{
  "dataset": "scattered letters and digits in many colours",
  "horizontal_flip": false,
  "num_classes": 6,
  "activation": "gelu",
  "mlp_ratio": 3,
  "inner_norm": false,
  "shared_expert": false,
  "positions": "rope",
  "one_sided": true,
  "adamw_weight_decay_other_params": 0.05
}
Rows from block 3 of a small class-conditioned image diffusion model, named by matrix and row number. Rows with one number within an expert belong to one neuron, the router's apart. Each number is 128 + 24 x the weight over its row's rms, rounded and kept within 0 to 255. All counts start at 0. Numbers have three digits each.
After each expert's rows are labels from the 100 images, of 14976 (inputs lightly noised), where the router gives the expert most weight on average: "colour at peak" is the nearest of a few named colours to the mean colour under the peak. Only what is clearly more common there than usual is listed. The data: scattered letters and digits in many colours. In brackets: how many of the 100.
# router: router (model.blocks.3.mlp.router.weight, 16x192, trained with AdamW), inputs 64-127
# up: expert up (model.blocks.3.mlp.up, 16x48x192), inputs 64-127
# down: expert down (model.blocks.3.mlp.down, 16x192x48, transposed), outputs 64-127

# expert 11
router.11:113125133113101093182136108102124138136135119078124129107110122116151121140128150110155142135136122121125132109120123111085144154130148204089115164134102112122159155158128184117085145122091113
up.0:118110161153089110169154152114128113102119164138172108152135154146120149145150129118117151132122136182145111120130125127120154128107125124152154152134146138118123130149088134139112160138102178
down.0:137129143158141160044153147095072113116150167103089144110138136084122128129124132097120141100086132076164110124121129137131147120148140105140145103134180140128127236138131184142162195142119133
up.1:118146122158136097114142124153132139106151138137087119136151120101101109137126182152121105100107133119131117103133144151142107120136115103101073122099131162081133165124125136154145117137139135
down.1:121122122104124133114145137144097164130088122202120127119118159103158144117146115147109131123122169077136145117142154122160132113154132135116147150111171088091105109124145157112121139131155077
colour at peak: pink (43)

# expert 3
router.3:114134093122147113178141122127130138125153110071133107143081137145144158145115140178146105139155122121111133118095134130103142109117152101129127165131126147128146133167127142110093123125111116
up.0:161114081126114132087109126128138109136094127121138155107151129102054101101096122123106133107121160152152127124095109117150130112081098086105140139130114134202136114129137101114113141140108107
down.0:097121133137167113087139101127119118114137086074109128116133110132144144101121081108104133072126114116115105118110122094111132131135152179148112097107157158094113153125118101123131148116122161
up.1:133108067140111129131140126115129081135132104122104135047086121142131125116187148140116144152135149136134099131121095088118148125139101113136071117138118144128126132142154140105138095149121132
down.1:150129147170150162108129121135129148114149149156125136128129178134092125131116116129124152147084167156157125130134142148122137192131122150098137179071133096154124133106130099092151120138133113
colour at peak: brown (62)

# expert 2
router.2:111132119109072172139140108120114122130135112122117127154095151118170144142088141170153178148126123125103138108094130116108153148122143163120137145132146183131167104180154188124089151124104111
up.0:161098111142085141122142127128106124145116137123138121127159176124118156093126154134129077105131162166153131123115148112150147134139101114161139081132132177134139142161098082124117108150112146
down.0:127131131139100141054151125103121125143121123142108145114126150150080226167153132124129185129123125127127129129137142109129117108122113167192125161137149132149148118106090145105120185137118152
up.1:129123093136111090099139100139139135127121141137152131155155096127110152127102176125104132107090170130189138135129122157122106114125122074129120112140123087125127173152124079079105125151087163
down.1:119120140123170114159080141082130139072118149138121138144105110110070128098142158149155130169136138129146084120088132097102097162103125165129169111105106134134123137133143116139150137111107087
colour at peak: pink (48)

# expert 8
router.8:110139181127097098119132110115131146120140075151136106112134108134127123151079122163148156158135114125116130104160133125085133117129129085159124147130146110118140101165132178114094132113106112
up.0:130123080129117124131129106104133088115138144150097167048109122103118127053130117134151144162143155109124114107150083094136127137129086105147101105130117134154130168162151126140124079124107120
down.0:115111137096095095161176103108114130142124130134112114182147137105106086099119126144141095085142102107146128156133148124127117147085098135116088127113138120108156105071130123100104109136118159
up.1:097095087128117128105155114154129099149114180121126133098132131098073123128104136126123138103119123107113114128116089117169178138127130068130120089154118156136130166143139082087115113137104125
down.1:124155158198140124129151113112138133145148102107128122151108157129123124104184116118099133114132103140153133147094147102091109157145125138104165137128164089150088097094118071109145165173141138
colour at peak: white (82)

# expert 0
router.0:122157151119123111166139124088128146127129129138113104135127133136111142139084101165141171129138118123135126119151157130079147128125152081183137147125090165124104095182100173122089155149117108
up.0:125143113119144111152118146179148118128108148147175129127124176160107115113102149139113127137089149170127143144077105110100106117131136084127111162158124119169111125112125116121130156115122119
down.0:117132092152203171128148113154117095111115101109137116128151138138153140134112151139143135130096124090118114142085077137109113102123130128140139084159140109125140176121166154116109158134097179
up.1:105139078137099109129115105165083093147140164143129144149140092170100090133113147135123168139087079145137125123176092104146112137141118121139150120157138118105121137173117100127141121138086127
down.1:122095141157160166101115108123126148134102160166137111155103117141149166124095096107169122139107136129125153106107135147142147134095150144139125116140125113179137146145095100103122117125125112
colour at peak: brown (84)

# expert 15
router.15:116169074173101143141136116117137119135160091153153126136116122136116166136101122165136157157117118134131127103102130139098106096125097144122135178118111166132153116152159166127102159166107120
up.0:160128098129102140061110095140123109174137118142148136104124120110082132101096146123103121114109147145158143099103087110175114127145128106144143111121123133175124160151121088065188114136096107
down.0:109103139138132153108127096134116120093202117124129109105134158125080170157142162121139150098114129142129075127117128102175139131166108141149151141120138118147154080131139115111145120141127138
up.1:151147118149130097091104099147136153071147156123109162153100126117129127091124163146136157108062111108176138096159106152155084102160118122110134112113118148106133151126130136173128109106071121
down.1:117126073121114148125140128131117103089144120097130112101081129151081138144105152109125139102146135144117140136080110092097201088144128127110118145152137143132137120137148158174135153087145084
colour at peak: brown (81)

# expert 12
router.12:117140124099104105104148106155128126128125128110150110084104121093073169136135104165155115094144128111115121111087101145143099135114139073090128108130093140136164130117130123113146114089097119
up.0:128055093129148152135146171116130137086132143120131181128108147132148132120116101149135142112105113126163163157103137112118118154119144101138192122187119157128120151121091132153112148108106141
down.0:137141081071172182142118146132119117160141105127149128107151130119137090125138145129112141082173130126144130093111134130120107140141153136124153142164116129088119132103153159113088137150111142
up.1:129119136125089142139106170118096115064158139143100119132161124102134128125155123131124147130152163108140094143102149128107086132119124121163113108111171142109144092149124158188119110151150182
down.1:080134132137101105145137109147107142070138184117093115120137126122144137145169179146094128122127150098138080109100148106103139104125117094070172120139170129079128112127184109134137137122092127
colour at peak: grey (56)

# expert 14
router.14:104136176143117118116152127090122152134130098105114114102140162107114134134129114140132136144137096137106146121157128125091168113125131169151109150126081139153183127164154109117092143119113108
up.0:111117095115155071139137119128146123144129132135147128126174125080071118143118149126105150111148110140142116115176100128162092116136110070099088132084107094182149162104112108119171163162109176
down.0:115161118091129172143116144180106145131141127114144154142114140130111119180129101116169142100137119151126119102148140152166133143130116134148133136140131145124130073086128148144131149142148117
up.1:071145105132136104144131107118096103130135161175127156148142113168122101092127189105126167168092104127150148119156104114117110134173114134154119136159148129181123171119129111119144128172071169
down.1:116137115148112104159128124135127146137144149130106125115129096128116100138113120131156126145131147161149145117154088090117155138147127203140128064130136133084160153091081144159155146116125110
colour at peak: brown (66)

# expert 5
router.5:111136103167107112121141138154133120133142139175140102146140094166134084130070166157130172151103133138133132127146142133117126125135123076094158131131104118128104144135133123112106155110167126
up.0:141154111126109127104132102138145085133121135127187114108118182132095124131112154095090106120150148158141138129123117098133135133131128124144135169181124154163091152138135103086119126112098150
down.0:131125080146100081157118090099142137150117093093135139116150135147137113098129113119146134151133115147107113100135093094120137102105108094124126153157138142118139114145096145132054137189144145
up.1:140153167141093118152114137126161169156147107126145077142163152110122158131103149085139089101129156143094139136105184136124153127151134140159154153131139171122115121145103088137104151096175114
down.1:153110118097148125116134128124152080136130116147117113078149103110124114151119087156144097139134124122129140139105131118144069122135131111119079118133123162115132112124135109119176107088106135
colour at peak: red (33); grey (30)

# expert 1
router.1:126163091137069095129131099126118127126104127113130104140117118150070094134122089101159142131104132123130117095164140128102148131120159172117117139127071146124102136151126091120111134115108101
up.0:104111128128111083113154142160104109110178118165125134151172164117096135097114175133140146124108142140148134144117110132110129115139132082135161128130130138125150142122107091134076152157101098
down.0:140107105102091144167135128095120115104118114138121118108134133169085144150112096141141132160174102189122117145090133102140160146106152130163078111144099132076138172114153187098152120115117090
up.1:123099107131150122100153144132145124149113119130181098102194149148081114131119142148106121108152103147075096139133110130133158139120106101113079133107112061154144146102119108137136122159136158
down.1:106122122146148135136103131138137139164129110113130138148117135131118196131121087133090166058169119127166119130161149141131073099119131123143123172102179141117102130151104157108109145128133116
colour at peak: black (62); brown (38)

# expert 6
router.6:126103069112155136105115122135119127150080138181096137112144109135089134138134137121147171173108129105132123115107132103112126171124143155156122138120099112144163133130145077132088122123126123
up.0:108096113100142103138150163069118116142115115103162142092125126066155150126125085094116107119141116108137128162119146119118145148096123117142137127132105177173119165136069115109128172150138130
down.0:106109204119124124127132113110157142148090127131112149164136130101165146116129125148110080142109099144121130130163142133128112150096107142114149129083133124101158124119115114139148128142137091
up.1:157147165144091153104145122143151141098136127113153156141143184021119127134157141139122094128116135126124128101082138162117161110125081152138122160129140153113144153146150154183155148134121130
down.1:122072096129153163127130083120109105107120145135124151105113149109131138133106146112091145079156143161109162144135125117124120133128136109155109086126103134137138145167185158170141197106127124
colour at peak: grey (29)

# expert 13
router.13:131156192143122136110134109117111165128125121156096106124096090116159135143096115105138124129101125123118117115095130126094163144117158159101143148128092156116138102184122090116094165141132108
up.0:080108148136098081146168168150120122144111177143126122164151111139144109178103145130145145121118142158131135148167165147140136139132129123153158097134149128103120128159109109145131133159142121
down.0:094155077130117131158113129147098140120129114148129154107146158153095129153131172152159134120142079126155115130157117147096096103118115126126125084137166130130168121097119117158134142114092121
up.1:080138089157123111099117129140134132151135153114117116083142127082094145119161151116130130168170143138159094119191124110139075139140124079128076105129133149132139096163141094110142087161116146
down.1:098107139115090125161136139123123109125096126115147115119136168083126169138136166088145097171146129126124112099127138116123142113135124099161112115160096141123115119125131128153109117139128110
colour at peak: brown (71)

# expert 10
router.10:113149081121137177178140119090116146128149122112124124157083137121115101140133155101162151131155110130114155113088147124084137147128165194129127146131078146144178144176127189120092160149096106
up.0:111091106188136104101142107133111125115140188143144155100122128186101094087106150152136130109101110156127121098139092135159145136105102099131127107126115117159109092137123112153151147110121114
down.0:141143144082107100142122137136120148146088124126134149110139147110155129114122068118093122166095133090129152175142107156186102160104128104092114153131102137133133162137129086152108059133145095
up.1:165109106160091122095128115112145100091116104108142150113143173134110093122127150164139177099115142143082112112118123147146147108115101094145090160121137152120119124142115122153147118105113147
down.1:110094155106127150171100112089084117159109166140138126136150168067125112143137095098123118122103137145123151133154129134113125123153119138135105108115148141119151138147197147150156109117152100
colour at peak: pink (72)

# expert 4
router.4:120140127119101170129133125119125147131153098082122112151104135137166140137107143174149157150135115128109133103099129110084151123129140195145138165135110174140171122169131174118092146128108106
up.0:092068089117103082138129137147113093137141153122111175114152177091099158100104127143158113118120166121131098118110122092137097121097084113162110107118139140117114172169137101123138164150085143
down.0:120170126124188142126114109151126137141103117124106132135115068113132137124132123063102142066102109156108178148103125112083110093117132110134112203116158108125151130099134115120124155111140131
up.1:104131107128140147108124134127123104119114152157114133087095127134125101126113117137157127111135100103096100102119108115168150134114130124118128106120123069124140137107113118128144103101136084
down.1:148140147170089121148125104132126148133129086178095098122124116115108093150123099139086117115084118110120161168174129120133154128118147151116140100139122162128111136132132121138110114095125150
colour at peak: pink (47)

# expert 7
router.7:126150127107108095165130099111117145127126115100134110105122145099163183138094111099151101115130128116120124105136117121101164157117152203113127153130158135131160124174109158121094093105096108
up.0:129113092154107153133128131129136081140129077113129151063090140091116144109159134131139147133188135136103092111105105121131159151129098087146086150102155144133138128144167148129126128101124118
down.0:154139123145059116203119159152115123138140091160085125140130160117138131099107120149160103114082086148133115123163131113126137127133096159127134074133165131122112140126152180093123099104104155
up.1:171152102151113130128135128162179173125130063075141131075122161119086134114110137110128094093113118159156145123080128149109133112134110108112128121155131114137149111127135121111128148121119163
down.1:144116134143108073146120114135135104165115134148094131148138138096143087127118144180122068127157101136143132154145128135147131143144180162122131054115158162064148157126113148167153064121108130
colour at peak: pink (68)

# expert 9
router.9:118135191108140120094132111097104152131140113081115128139095144135132164141162162133147167152130130130110136112104110109089150140132132192076145148140169135122170110190135123122089175126102110
up.0:139135127154095128131132097137139090129134121127161153163103154093122126098090180105095139134138149164139123136136119122122131115134087122128097133152121183132153154137160092084111109120102156
down.0:127129113110171134203158152158119125102135115147138103138108105117161103100121141158117111141138090118144136128127183141116112120110113121099120126145135136134147193125113143105105094096146144
up.1:119080120106136108103160111121133147137126096145184109134143116128125063132130158150097143151127093139134128126142108163135138128134105106104085142119092135139132155127141127125172104144125145
down.1:107154141136121121112109116130114138102093143134099160114178134138114129123147161140132117127133098124079131136098142132170130133129113178085145091146135109104152155156162136145167101135114150
colour at peak: white (73)